A small contrastive image-text model, trained from scratch.
Model: 8.73M parameters, 64-pixel images, encoder arch convnext, encoder norm layernorm, encoder activation gelu, encoder num experts 32, encoder patch size [4, 4], encoder layers 12, text encoder layers 7, text encoder activation reglu.
Training: 1600 steps, batches of 128.
Rows from block 3 of the image encoder of a small contrastive image-text model, named by matrix and row number. Rows with one number within an expert belong to one neuron, the router's apart. Each number is 128 + 32 x the weight over its row's rms, rounded and kept within 0 to 255. All counts start at 0. Numbers have three digits each. After the name is the row's rms in percent of the matrix's.
After each expert's rows are labels from the 100 images, of 14976, where the router gives the expert most weight on average: "responds to" is what is common among them; "colour at peak" is the nearest of a few named colours to the mean colour under the peak. Only what is clearly more common there than usual is listed. The data: simulated fluorescence microscopy of cells.
# router: router (encoder.blocks.3.mlp.router.weight, 32x128, trained with AdamW), inputs 43-85
# up: expert up (encoder.blocks.3.mlp.up, 32x64x128), inputs 43-85
# down: expert down (encoder.blocks.3.mlp.down, 32x128x64, transposed), outputs 43-85

# expert 26
router.26 110:149103189137101152141210122158150154151169167116091180110087170139125102148114164168154145106116091102079141139103159068124108110
up.0 097:108120089116119136185158139091094069145153160162128150160142152088106125133169106181136152149076127071157117127098166144156125151
down.0 094:191151109164128102157099131120194087102064108108142130127111157125205093131134160115175161113112185141163146161108108179141107147
up.1 103:138128122198111176091117126159177189190153105156135170108093120152158106119187103123118139094100128093106129120092104173105173211
down.1 102:153127142170154088094122143115114157166110117115105103147081082110114157128105145158161112094179151183099169090156163123124120154
up.2 101:051109121107081112100141125087107119098134096132166115087141167107152164098133079128132122116142058122119159145064136142182103154
down.2 102:111170133133110056122074089098087078093155153133163147156070121132133116092111103135141115123133163118140137130124163117102101081
up.3 103:113169176177133139083165095147104095163113116126156136113143092119126108140140118093156099100135105147082114151101093093178108115
down.3 110:124148164178126111116139097091060128143152132092139062116104150144129145086106131105131120129118152223130106098123127136140118143
up.4 107:063109141171090126114160153135171113117102121131146121169133088124188025150134148150107136173151101101108169145123091120130126103
down.4 110:100071147142108095158120088074111169114057134058163084084124138126119180134179120175106160099132087078140067162125129087160107104
up.5 104:171116153108118140137124068164120087076156116131132076162070097135148086190146155205141092194190112123116097140163097092135100180
down.5 109:143099116058116166136107188201122084133119117137169101085190127084100172123171137151106122130108146144141148094124142102179172124
up.6 098:126132140153148088158091180125131128141091093105149105170139174110094131128116136125136074154088144081109131116139103115168140147
down.6 112:093115135113065103150152082083124056076140146097123088139065049132075077101146153126169138110128144106156127165077141155111206121
up.7 103:156106201136176134127151083109098139092114120144146049158124148132143139110136181102153142170167141129156150129060093095135141108
down.7 095:119101097125113129086154119112161132135203142104120093107144161192072099167128194118111132126172146135110102146090163098106163186
up.8 106:152164117113135187094137150136172134117101162077058118053099178128052132074172177098124112129172098096156078093148123111147080127
down.8 107:178149186122152152165135081118064093149140106175156172060149153161167081151143115134068091076159068116124175150184109101131113110
up.9 087:127113080131133090086104170174099137174061166119168096091094066108068169051173070107151083156107157132104140131128109166130127124
down.9 098:092172139126174143142151108110100150122192124153142133152152119106152102138092182117129134104111079095144168119093144077106163154
up.10 092:122118129133130232212118131145171135161129128131121106133158150099143097126126173067147143067137080067158146132113094158152141109
down.10 102:130145143128115111097202142157062130135101150126124134071091126121143120111126176187145039140157181140119127094104141118125132171
up.11 096:180117117151060094106180078118118129162129198093116103107102168144144135117143101110131183121087137119096115147084111087179147129
down.11 099:110181148122162137150109142098165095164122106162094122111158048131164139105093179134125169105114175145110191132161130099130173129
up.12 104:176118194192154088112169093103140104150069111140128170106109110146124176144137116178113144147144130139117155104098097102114093117
down.12 095:097117177081160172120130133156136109154141090132100093109160124141111131084097112167091171107109180180186163122143162170096135185
up.13 102:129093138176148133131060108150145137145164130109141107167145076091129129103122101128194165124165079151143113113131115169091155148
down.13 096:127142155096148085137149135108168131106154124137091091178164146035076160113144113102094098103188074153144081149145113132200095109
up.14 098:116143119205153131157127100154125160160130098159118118117117140156176172195106089114137141132141153097137073160124055107103114104
down.14 096:132147124131145121154175185172113190141119130163165156161064139104132117164113091076079086113187121125128128165157147148118144144
up.15 101:071104131136099084122131133108153115157125112109102120153146146102141092123100143100074153125057119112129131123178056127170169101
down.15 108:135104104099062166108195131132124122083111100109153091148062077105065130144131147145145110131159100101156160121094174125093108114
up.16 092:130140175158138136118159149136125134143117162096126175074101131125136168174143100040103089114150118088080151069080155194119111171
down.16 091:121171178146146206123177155126080129151126127135150159096151158101116098134074134157157129098152175141127039145093142111153092179
up.17 094:094119093111103103155122165133161205154105147157156104166142110133204132122063137183120075108189103088113132165097145100139106152
down.17 098:111109116115144109132081113131106138122106172153208214149177097116145081090117084142160092110039119120093191107099128133128093099
responds to: crowded; cells: ten or more; red stain; bright spots
colour at peak: blue

# expert 31
router.31 124:085159068110155136114146159141123143142093115081171185154068087140167105181166152158091113064096117106146165111101152086105184068
up.0 082:119136118126133147103143112102155075115084164117094135133166149169151138179098162168122095143114120175105122161148114111106131135
down.0 090:126164136162087130138176101168060122113105089157095107084071123145123120121160216088194077125088130128140193152106163117136131144
up.1 097:099124115130134171129110098120156072131149184120123118096130130149099067088148114121129112091062154148151073094133113135175120107
down.1 097:083141103216127183127109132114098119140132137130124174107158155175159086077119132093197128105121141127088129162072117138058120116
up.2 106:162072060090157147115138128130169190090109188120141174095123145169132100132109107067199131104147163149133140139101101120181141132
down.2 102:165156131089132088145158086144133145042137126157073186113150148065124124147118075118094156110110145157140142082094118150158132150
up.3 107:158090137161138148117097147137107168144144192109126142174152166114184119145140094155126148083118119099168178116147124089201110098
down.3 108:116161139118109119118147186126145195115115129095125130122126161105147103110078128137147147133116123162099109126184143102136129141
up.4 094:150122121145157148114156128196138128162141089095168118121149152125102129096111118135077092102159099103117130112158142137106077192
down.4 100:115092147149083112129190167127140075104152119146142151146094132183184146127094169138096102131120097144172104094137083099132142169
up.5 103:141126183171118095056135098099152093096135065130163114128091099153106100137159108181181125096110102124083106077169120093143112153
down.5 097:127111094098110142213076140159101126132129104135176127115147163097125132123142163140089147111128194137158105160109080102079127142
up.6 095:086134071135175133093127122147196115135072106101133099138124103104167106170084134102119102108125101060156059151166113196161055100
down.6 094:159133108152067136122164168142103092122056169095181097104094103128156124134148183087094141122150129116153231174116127102104071093
up.7 102:091150203198126132160112176115161140116136077159126150115086131126095130162121109119152105120129111187081172089164129132140151102
down.7 100:137154102126142142107153124119097114170165131123142126152162151159083147176103168194163152154119098146117134200120115167093074141
up.8 092:123133095141116151114129149100145111139128138128115106090120205150131108087114136080132101094096123092146121196092147118123164133
down.8 088:095101148179093129160155121128068131105168135107116113116108190126116156139120117091191147157115100132090104147094158087152099139
up.9 111:134138097120115152166054110172124139120134146117120128101155131083120096143146178172103122140090153102126115127192155185090137141
down.9 110:086177174067174131102135094121069141143109112096150159119134111111130108102163117158138136147139131131165141141126131165102124146
up.10 105:155099109137095143092087139137178153106153076133130056135134150071188121138098125158091099159121091129126143129090127176124139094
down.10 103:143121091126156169141147131125125095119132112060150117137152147090067086112083211174126195093188138139158094097081154120097163126
up.11 104:111168099146108149057142127127082134115097172113108130157128165128157160131139184062134157134098162118105131065085187134108209158
down.11 108:121122125141188173126070129099173110145138155159069144149112087130193184110187137095197139117184119155095144143151155121125196185
up.12 101:114110132148083043122162101153117167085185137153142201128139140121140153088128139214090152085098125094166155112151155093090125126
down.12 112:110121163104155146130135141132169175161135115115124184171109122066145140143108125158174162145137170124171138177146119085125117047
up.13 109:083126129129116198158194117142144121128111177089170162133160061103125137096124083165129109118165097116116189118179168144117114135
down.13 108:117109151090098141134163170092133104170084121093150123102116128162093151086158101190071142091119163056133179092137156128154108146
up.14 092:066130157130150176087163123132122160160144082188054133096185142098117122092100139179117107202135154137122110095100055121123153080
down.14 092:146160153149149163145111122194090121111127121113090119161074169163142142092096154143159150167174126070181138124135110154115147073
up.15 097:124128108184153131113150144115112129095132122134137104112154120141084136129140151134068139144175141102130062129153172101133157204
down.15 106:133106104149135091135173102103170126146116116142110060099110128091132180117128117127117122148183162136102112129131128188128090111
up.16 102:077098103159105123181158183125136159126161094114143129140138128118107144117085114106113197097196145081078059104165159106089097174
down.16 098:100113107113164172088167120104183109132149120093120209111129101135146182140096116110089147067149142184116175092112138067082157107
up.17 084:130090086133145143106080154138120194069146215101095167131091139108134167070124083149076124052131131146136165180164087135129075135
down.17 081:089118208131093101127103138161125117109100170120077179103104119085139133120102085135165111121087175131105107148096166143179169207
responds to: long thin cells; red stain; crowded; cells: ten or more
colour at peak: brown

# expert 13
router.13 104:150118077143152099139104063101057134139157121112131153198181189120078189153076118107109094182123092115114151144144123168078156201
up.0 089:142132133150108125129201123132174192075169110162164108084121135173126095173162172114107074111081136133042149116136167125145200125
down.0 089:070103143098086158134122157158188163122171147120126136091145142168073212112128058101129138092159114091138113095126112115135102053
up.1 098:136020136167142159156122133107090146131137144149124112133207117095109102106133144153103104160133135072133130104157083110124075177
down.1 096:137182124081096127126146110142121081145148028174121153091201094214097158112118154172117144104120161144074102114112148118171097146
up.2 102:097106144131136156194100122134112150162164117130127114174149134099124097134173165114120132152135118150146186176152100111157125164
down.2 109:144118175092104094107121206129213164195135120108140119138111104155106128109162087153124173148120142117176164127162164105149094142
up.3 114:108123131103134090111102091106116179085092157119115162089127099072122173137099115099159182150146086094063125117124174142124161171
down.3 101:151092158107121119115150182091063167119145129134149179118136153092117154145093100129181090145167087147139113096117105104159160125
up.4 102:123128125139099133120107107140103150135130163138172199138174115053124112093170094124106085149118079080099132123170121143129125178
down.4 112:142146193096123112187064142148129194103114127103075123134149133163086115142124135164134157090119098153105187092111136126161140155
up.5 079:139089161088105153180135121147089163061168132143101167177180135168135116112103101073122143098111085151106065141082116097155147158
down.5 092:104135091095135105105112124136130127127102033133090063131183067159100061113147103125088105175179139093113166117133153114149152116
up.6 106:174149131144091119128083132128123139070137190125106147154174102134089137121145124096111137112144127115107092120075123165100138213
down.6 108:168169135119155091119107105111157097139127106122130150194150085136137117107128136150165065113168150141139189124175115134135119111
up.7 094:158112136134083166119102110127109113220076132102172079161155126098231177163147147109144109124213143107126042085160106109136132145
down.7 101:066123121156195194139128184131088068109161082116140079133106092133128122122105114123132107094102113128137149101110122112103145135
up.8 088:165180163085152086154163104131071170122099130176120150132161111098140170141121117108135166116101172144104092106101115155163122077
down.8 094:122090145163142144085132093112101147127099102167130090119145177122136139145160072137079145215125157119113153143173173067120144125
up.9 092:125150111172116183056102113106125137126136125120138148176113138114133137100079135124140162121147090139049100174152106125124093160
down.9 103:144139156134158135129099174120140098139129117091133143101086131134084131113142162137137088062126162154133160131130179126102173150
up.10 087:130169111118142148163185199150137130122158122107167144125129126133117046134093173101139143128102135123126136089064132148140156082
down.10 102:144161095134086145113145113137155173152131122160136081133161087165145109074134187142095103132152150095160214127121123143106083160
up.11 094:095063135133130124122158104115126097123105159109120145083125153112147144173111110163136121209081101089133087123179135176156155170
down.11 094:150133120117144172117140199091132144099163097166129104140097085149106119217116144147107135147137159125062087126141084073081102165
up.12 102:181195096105187159092189153145116070176174135151087134070157067138146106140172129072135107072144043129153126097147114164121073150
down.12 090:084119133133174074138161133080128129150144134102150079147131153170165173100139147148089097163149132098165124130195177113100094154
up.13 099:173141106151145121114138066169107135179092197093135178135161151143059155148113137173142154096154073122128152108176139149075126133
down.13 097:098098220104161168140138132123098123124109154114105084169075208153118113189134115107134140145114154175118137151099130078126146149
up.14 113:187150162138069130144045118147130233168128075092118148161170171153180107140113130113086155139118139123146166106121105114169138132
down.14 099:155160153161131171173172160075090093137149160175121100144155136093133110190132060155153125131111182152158115111170118150147137064
up.15 109:141179105143117110142075096151086149182114131144117136120128199103124159095198093056168156162135148139125130093125151135127103132
down.15 107:155103184141116162145134179143124028196120174102156077070104117101151124159179110148113139116208117125132142140124133093210101094
up.16 095:189148100168145086120119112144121181123145150108119067154165133116126170123108097103123135130136140120126168126095117068102084109
down.16 094:158149102154126096192168153146129094171093155139145171164153142161131112084108165109124099114164110101120170153160088145153087126
up.17 098:149144114147166077161115133100149099128094092116198151163078124171123161152109087114118095153073162117074125092160146089151110152
down.17 098:128095109173146081146093161101147168151089100050119143135194134140096095147163122158121169157147103097065108109111145084086120118
responds to: crowded; cells: ten or more; membrane rim; cyan stain
colour at peak: green

# expert 1
router.1 107:094106164144083124086143149126105103057115150119142120080107065156149137133093065128139103155171135158137106111133147043076150151
up.0 107:191120123124123124084141171137152147116129137167140149106144135110158110150165172153139137141090162186160150113103159144113165099
down.0 091:147148173072105155155199147121118168153131127210109163116126099140152146160112101150165155088087146141125159156183143174120143085
up.1 111:069100142094112081139104082133099193096178131146155103142111116071125141123163111117111122055198126126119152101114127103115111099
down.1 107:209145138108135096087140129131110100101055171146170179159158131177109131126096156084118128154080115132062160135119132179102122115
up.2 111:070157094143129147054158139124120104125139122165135176136157108103164085128133082149158116051136148089051119134127119093095110103
down.2 101:159058157133132104135143070093080117087144107170129134188074072117108089145121128101219150188155168136130137100141126048122116115
up.3 098:120186155102141158175160142143127116048120135180104148081130038104183123165149163174178114128123098080110097138131138134117115110
down.3 102:159111106138099114117118149149130162116150107105090139155118232141089122194147155116144143157142139120154144123160121097044187173
up.4 109:109102185130097110098122118108163105094082183125074176155065143027120103097166159053172136105136100129204150106171131103120168107
down.4 110:113177130179158152131053117146136111103091141142202130117092126157141138130149150160138199081102120126165102170095172187101085101
up.5 101:142196086118132118181107130154117113138133139160166073169153095125167152166192145146070143166124149143113098135102125153148174057
down.5 097:165117107165132175147140158111108088077077122150151087119149098058149107131113105117158190148146163065109172163099103163114170147
up.6 107:126127185110086139077107115109118140105129084113097130105159113164103171140102089171147123123160119133125118114138097113121146093
down.6 103:165173170162111176133040113125083113168128112124157133139120035111133125102133094101123141122116097136121150151135125148100192081
up.7 101:150120126120164108140199075126142110141098155109146094136115155146167108136126099107147080206123124159125085087113170161172115173
down.7 104:090118094114078122112213138103121138164118142185123145101115139099082171200181111166059151093138098094128086109163073079160075151
up.8 094:105117163110209105163079075135116119165105160173159116150142118170122153027138164121112104166081176104193123144093120127126144134
down.8 089:153143125096135159114111083150068142136124089161116139121119177097135162215147173126149141105188120124125111213123123088093107076
up.9 104:064114168116153095122172144115149080080173081100149128134131104217123112185113120126102192070117102071108100110144146147099133039
down.9 110:156079090079087170146104183148144132145128110128149170174085091084091074091068110100155161133116115089127204141133143152140153098
up.10 103:163103117110102116159116088109136102090115130088054090142129158096103094162044104135112123155123123112110125078140177116121208124
down.10 102:098122112160133132157113149136154114156102131108122125136124087113133160111133086157177153107147119095140103137133072159094158117
up.11 095:169137115177140168085148158137124131053111109108174124070097095135119160160092140134094161217114116154164114140107184109150171145
down.11 098:111110157125115124117159157137083117140127123092145153116137115135106156159137137117107071140078147148148160161111106103164107182
up.12 096:134105110126159166103175164095137132132109140145163105102140063107162074101140121073166062135077103119159162105122177133120153174
down.12 094:093110134189144179120122115152106157113198103127156124124093127126102115146083142172060071106144176088131148064169133173138141144
up.13 095:125117110145122156157088100152107137171127107155123153088118127121102133165123122188110103197127102085133089141119115151108126087
down.13 096:122107196113166129123230166143101176072187116144085131130112113102140104166124121162118108077109129087128127195171099144120111147
up.14 092:111096128129146122207124098109149104169130109155188095068198043122052099141111134151139118164165082149101066153126042083136127123
down.14 098:064182113133186134093108124099074110105175163159137191164140180101119118149120121135155131146079174104198078142131156168155151149
up.15 103:133152160129102103093177127124140079102179111131104097187120120154178167135125087159163179153111158121091121119107160137120103091
down.15 098:150108071117073107132096141117087098142066106184153154107090120146130139073141080146128138162139161140142072100133108069166093164
up.16 116:089129101080111088153100102176205123102160115158104114144071139149134111171134099110108136147131160093184126159136080050095142094
down.16 101:089155173097123129166109164134130161158131139118100177106094134136081092162111174100121079118174093047035086134086129143162086110
up.17 103:086105108120140113135143140152087132151147111077101142161151109173115127183081094147130078102111134147148133171193136191125171078
down.17 105:138112146098088112063087099136127084088166180111122169083084036119132112138126160047133176057108118066179122158141107175159072147
responds to: crowded; cells: ten or more; long thin cells; yellow stain
colour at peak: brown

# expert 3
router.3 107:112160131121139073109147155139124094148076179155072107147086155166116098098146154119123175147123117120134153131129065140142088121
up.0 090:102142112042135160107143154091105089129114093135169147114111125148051090109100216151077133036161117100092166149139105124159139159
down.0 099:121146119155171124148112131177129128112149127121098129153111125129162107122136108144091145135138114091156119099156153111145199197
up.1 111:122155184110186163133111178191132097146154198126190070134101033099142107129173109115127113172212150138141136116164171098129126133
down.1 106:119160113080112104122140115114116091047169140114106137146127134102191082155075126161136152141124175101125183116135081147101128059
up.2 090:051129167118128121115099138124104183128141166160083143145166103125137135096054118146117059070147142114108140073138126168103145132
down.2 087:078135142101164104173125121119155106131143092088121149109188200140115073166101080109108128138158110098113101168188102127100160125
up.3 119:112114132195133115132134116075100133093142100103113167097134164139119133115094122094121153079099135120116023104165104114138106128
down.3 110:126088125155054111108158099145207131152088126113150112156156120092122143112143095128104184106132059159148119134138142112176110140
up.4 104:138116124116108141123102081070134139076073150144102130108169187114139142181117081118130082227107115129099175147137125065141140139
down.4 100:102131115105116152103181138112117144150135179100142111071115117154081156066182105117118128150181094144099194150165181100121108147
up.5 102:141133169108159091130165151134136187191108122152091110085095134127121130061107132118155103099123092067113138125183150123054150099
down.5 086:135118117108138095128096112051085137125100095085112144136102108135147100178141093216146149101143146161144171114137149133104055197
up.6 096:100070161115121097115103153174100137139088104113051141119090161100162115118147132167116152080193189104200122153170101132114108099
down.6 094:124085110144145103174148117131104152046054125152081158104071165193126121139163150137162133105098131152105118126134106125076116140
up.7 093:161162132142160135205128100156163102090159112095125162149115113101093158153116153174161126167162089113159157158101095125130126091
down.7 094:144128083145121143117104164122139097175150171140182094060114112179139145120158161156051114108137113149107094132144117142191160128
up.8 108:101101099121142175234110097159130103175111134114164140125096187141099068165109116094135112153152151155143154177069134143099118152
down.8 100:156108129099149154134097158158158179164120071158182132117103128159125110138124167192126081130109149146150111090112103127075096107
up.9 100:098094156161158111137144137129124105125112133086087092172097174112154159095148138147138080162138073101125110153178106117141113160
down.9 109:132093088213074085181158131134096168099130145090091100151086168118147151103179137081113094159107132107191146112159122146138102123
up.10 103:077084075128124163147074170178127053123133138149148171147120167130133135121104150145138107167118174105134142137119086065131127160
down.10 105:141150104133162119152135092195176100125165132126151150107106177132130135203150150090118046147186074093152164133152130096129100206
up.11 091:066109143139155150121083093085121100125105120109123111144171088099127087133113113159121135136118134152112084123103108154209136113
down.11 101:179138171106168107134067086168116101113110073117144111134102126138139136084181159102196140118069155154130111179196126180128121115
up.12 117:156128153155084123134106143116131168198176120113111142144155104095088135144162114110119213139085108104103126094078122168077137119
down.12 122:148150135138120186112108121203136148150152047123162148110144105103102041125123131100174143151143105115120096143108106141092154095
up.13 091:126163125103131096092144099151086119114153111144111097154093153186152144135096119122122112198082124107186205151152098090133118144
down.13 094:052166109148180125191103139039146145111107094124084065140117080088072141110150102167158175175134158112166177146147190122138137131
up.14 091:131096152136056096201124133167096086076109126144123145176149099096071100104171108191168097178103173172132136104112158143107160105
down.14 099:138130126137124052094118090113132075130177100114148116107136126103163191143117151177103140149115124184166158128099146118163131083
up.15 096:134120147145080144179167157147127168084105111113131164151105185066122084136163106131105124105143141087092122141144125124084134099
down.15 092:122098069124115115083130158127122094140152095118231113161077154144145080117068212135187049147131114120169100167152120157170086136
up.16 084:131136069135131156150084105129140106206140103172113108127123158176127157088138112130083186121094109104111155119181104124186149152
down.16 084:096124133166163148122134092119127088191057062105080190150143077177132147115180141120153086163141106075136122129131138097142151126
up.17 099:160119111174140119143155081089121163159120125126140086156120061136114207140126159124079117101099161131159140120182189165116138130
down.17 087:181130113096134118109108161130124132089111154155186172212097087138153096072157103083077112139131123108105130155138129097119115135
responds to: crowded; cells: ten or more; cyan stain
colour at peak: green

# expert 11
router.11 112:079070129138140122099196163156100125162138120120116171145159124078114110091102128167163082144129110135191150131176097122173072123
up.0 109:143185195161110100094178161106130115061164119169096089116160068067138119100121129112155094104194132213129136193147106152141101141
down.0 103:153112121188202158143124142137081066155119092087160081149050150126128198133145138153140125065157152134131135113151146178146139105
up.1 099:128127162165119172128126095094136049124107153048060132150121106173142103141225099140158147156112092118172126099167087101112175110
down.1 095:115128165095073093073116120074084097080169168057088132095117083081148142109090124136126138117107112110212123120169156127120173134
up.2 096:096065133139099180091166119142107104169139137154150077053042158106129081064139172114081166157160155162115180111177155085122107132
down.2 107:127132160112108184097140059132150154071112122202104152149090099146116128104185135164138114147067161044126163157144141147132169103
up.3 103:169198160143153067144114116131091096189103152147124111104117173150156134186168087079102097115118131189103094152151114123154108147
down.3 102:135097158102074120095183196111109137142126185137115140137091136099133160136099114125115159137114136117142103198090158171150051136
up.4 115:153122170107173108116167123127116149117077128116134060113189133124110157155131112136147044126167104130137093115148138214167156133
down.4 105:112127128107089154112148171124100122159086107125087086138205190115151146142142124142119043139142110181232067092133124123112132110
up.5 093:130138125147118056120137119111128148129101137159130193181164152092113133169121107111117132166156102100075116135139151184108145051
down.5 097:109093122127163173114112127111098130166180147140128107102153106135109132112134163097160128126116120191083081068121146140121133050
up.6 097:185076095123135086100072152131106081125145059172148120114140173145108092104155183084136101084128118155194125118092117152127103069
down.6 104:131117072116138174089119183175131175181132115143116126187157108110074173120069066112116074176101140166090145090131076127133209114
up.7 099:103085087129124075113078155168129119128108128106111149169120152155123144131113084173119110160074179132119133154185124078143104157
down.7 094:114106141099163066139176118079126172135141174135115104126111126119159174135087184107104153118132156099096180133187109121171123122
up.8 093:135211141095172185004080112149141126161164056093166156105123075117093069124213081122133148158112131142148110128112106139105136132
down.8 096:106172170103135089117124196139163163098180102157162094173120093165183087170097063131127122148141130147118116126070120133098195128
up.9 100:154132115113142112117146116148109110132179149101137159176178162128085125124112114149126087125103130076128160130138178154179101154
down.9 096:143160159132139146088165147128135122134073146100141191079165140087113147115183111160093138161166123105145063105197102111091170111
up.10 104:129150146133133101128128132092104155108114082123110116115126110129169178118129139193060088087152121206121125130146053125147133177
down.10 094:101137179187129157111190109115093172197105145090131165163143110137192100112105107148050067145168098136134148174143154157137084090
up.11 101:104115151111136180114139109122170114136049145134096107135114128142121135141111107150165135084173084130118134144112111116146080120
down.11 101:079120157089136148140131073072170141139144135155169123162158151112114173134114092102146100116131171101161092119107118102106068134
up.12 098:172141123119111130113137132183137154133172102165162180148144067128101152125075110143147136193084101115100158128160127092113133168
down.12 107:057122152156140121175121112156143202136111135223146131133170138100124161147057118111154123109124097157090125078129157147109141080
up.13 094:128065083130094097110089102119161178145106153118086151092182142161155133150143157118105146124085075103183134081178151077122081114
down.13 094:049157153107166114167121099088109124140036134110167131138102061124147158160195147163166115137149114172121102169153109141128120081
up.14 100:167138105107193107096109087134134091085133107101136151147156103116154167142157070190124089176096126120162072154122065099122195119
down.14 105:105091078114113089090237116097143121136191120156177074061137121119139112102100075151125148139135120136137134167154172106140184144
up.15 087:120128141141138127143076119118121159070189092134124154145110180153088109143167132094146184113147158100171146189105050151142113124
down.15 094:136151130133182084169177119152129168092147106155111183097099094056188065184106090101128153155152111126036124105128112148092169130
up.16 101:164111121124167075100087122154118157141142102142159136173104053157135086122121102101102126144134151180139086106107098134147182090
down.16 099:106093120122092149090109145125131144136135131064099063145144099140182140176042153164100129175112158127084128143105143175148151122
up.17 096:110081148164103095122171135109134091134120153163148183119140073134080159101142164100142172112101143125144167158100175141085130113
down.17 117:147085170146169142079118142153216101147105063133134159117118151074062148147106121115113113148084185156131158051085184110139141092
responds to: crowded; cells: ten or more; out of focus; magenta stain
colour at peak: brown; purple

# expert 5
router.5 112:147120145149112178113212135093148093168126105143083128123164101166116114158128161063128074097089109165097139176127156156126158122
up.0 094:079117159152087120107106122144105102101075110081126174132072122079087113027156071129149166139192170132174110132090087185112087098
down.0 098:099103120089163100114175126091135127117134089124121107136148169116103130114174122076156165166149170137130155145047158163071104134
up.1 113:119148170128170127141104120132166127095089138109107158125149062126124127120163151154124101187126116111153118125128093137085155120
down.1 108:103142119139137161140112074132216121147140117196098120154152129094075129080151177138122130125096136178165117112143091164133140099
up.2 100:154123110125163146136168149109137148151125149145076154096110171116109082091184130127176131106147073145064166138144190157093103135
down.2 098:120159124139114109191202093128086089192106127127092103087154168137120164070087119188084110124166105118143122128200109137104118110
up.3 100:124097108029146144071159122161162112135093131149157183132163071142072143136114149087137113151055146184185152117191155119106154110
down.3 104:076096116100104147079126124137093134133177129134094174154206108116093174150181180142096146134142141130101115076131109115154199125
up.4 096:204154136089023118067144172134136160135148166120161124150168092181188098160161113120132090096104154116131096150116110116147139173
down.4 098:175105147066124108179132139190114187126095161149102105143144149101089179135129116115175071130105130128150138123149109197124126120
up.5 102:150100136183096107073141113098109098138130126088125117127133155114152167160090087106108158085104096111042172117143113158145104098
down.5 089:121130087186114092092183069091127150098100034108101123112135195112156082152130165106059073108142100076127185127152101180159169138
up.6 106:100095071161105137116180121148138121168155136089121097135108152080122124147132100097099161200136059130115127133094104128154087162
down.6 102:163137120123080179122145117135089106137099127078134135206096128065116174112149090121132050124145091128177074133112157109174147135
up.7 097:162131113165125114167091149118088118123164158085169102106118123131123055156159092123113136184127152093151126079138146122131141154
down.7 087:152128095107142093196213117142137106135093128136111110144063137100171162112144152117150092129141106110130170235163150152124149161
up.8 105:163195104118167139136141063162157172130094115169126096160161096137167100183116145156127126104146093148112120135064148145154161146
down.8 086:112188161167164161157139127131141088171134177157164153133155107062176094111113169112094142162133172110087128150161170151111133144
up.9 096:110105104126129221100161138110139177142077124180139154139166102162109171134167080097176128104116154146133153099078114088129125080
down.9 102:118120129032123123128186144103111136150111129144143110117108127137161099139142156144136159107130136140141103103129111091118093153
up.10 104:146175075140125163143174124146168105112120174143170098134111160147077086141099126168092132195146125128136133121132128123101140130
down.10 102:107117146124115142114203106122190126102109151127112203151103141143118155168129149117188138122114152095131082082113112111126122156
up.11 091:107096079149107101084086164089153171150160107105135175110149077102161113132129129102114128186113092107161103126175091143149136123
down.11 086:186075163138118165133145152158160121103118147087121110140110161115128198111134178178134145111157112113129123154126140108160115144
up.12 106:143102139067113104100176121091100094165131144133125056165135186106138143124155152115167126137157108142109171120092156154130101103
down.12 098:128124083102128114147135145137110141153113154071147109131138126144169104189071118116045133085082071145127141121101081080157040100
up.13 102:135156120114064087075103145143098142171122086092074171168128131135154139160101091181152075167129117117109061154198074123143139192
down.13 105:170133118179131118114208084134127136044076120143141145145157070113081151104128135089139118156149168173133170097081104140149127147
up.14 095:169172128115148104105154096104188135074086107158053102115155120131047102134131124133180137148146154127148146153132125132076133111
down.14 105:132141113144135082154115162109109074084092146157107150109159153169143109091117106110180146125165141180151111110161193133067127089
up.15 097:125119075084137158135161148082121173101129136134154131117120119103139114145133096115130140131142198083136097126092076106164103101
down.15 096:138079161117123151207155148153118154119104100114098123146141152142148074065137186090127115083136150168175101061142076107126129120
up.16 100:156130149065121089135157077183138185144076148142142114118133138112117157096080115018164174174120144139188122140143138111146088106
down.16 109:064164142134176168099068173201073098143142129152155142148132183141060144097128094138116074144147162158105118152100085116125125106
up.17 098:173128156129094123155092131067156101079139116112151087101082128149137088186140133139135110117233149108083098138148145128121106124
down.17 110:141130097120102182135098151212196089150180108100110081162116073132152149147177138079174140154130124155170120163177089199108094128
responds to: magenta stain; crowded; cells: ten or more; smooth cytoplasm
colour at peak: purple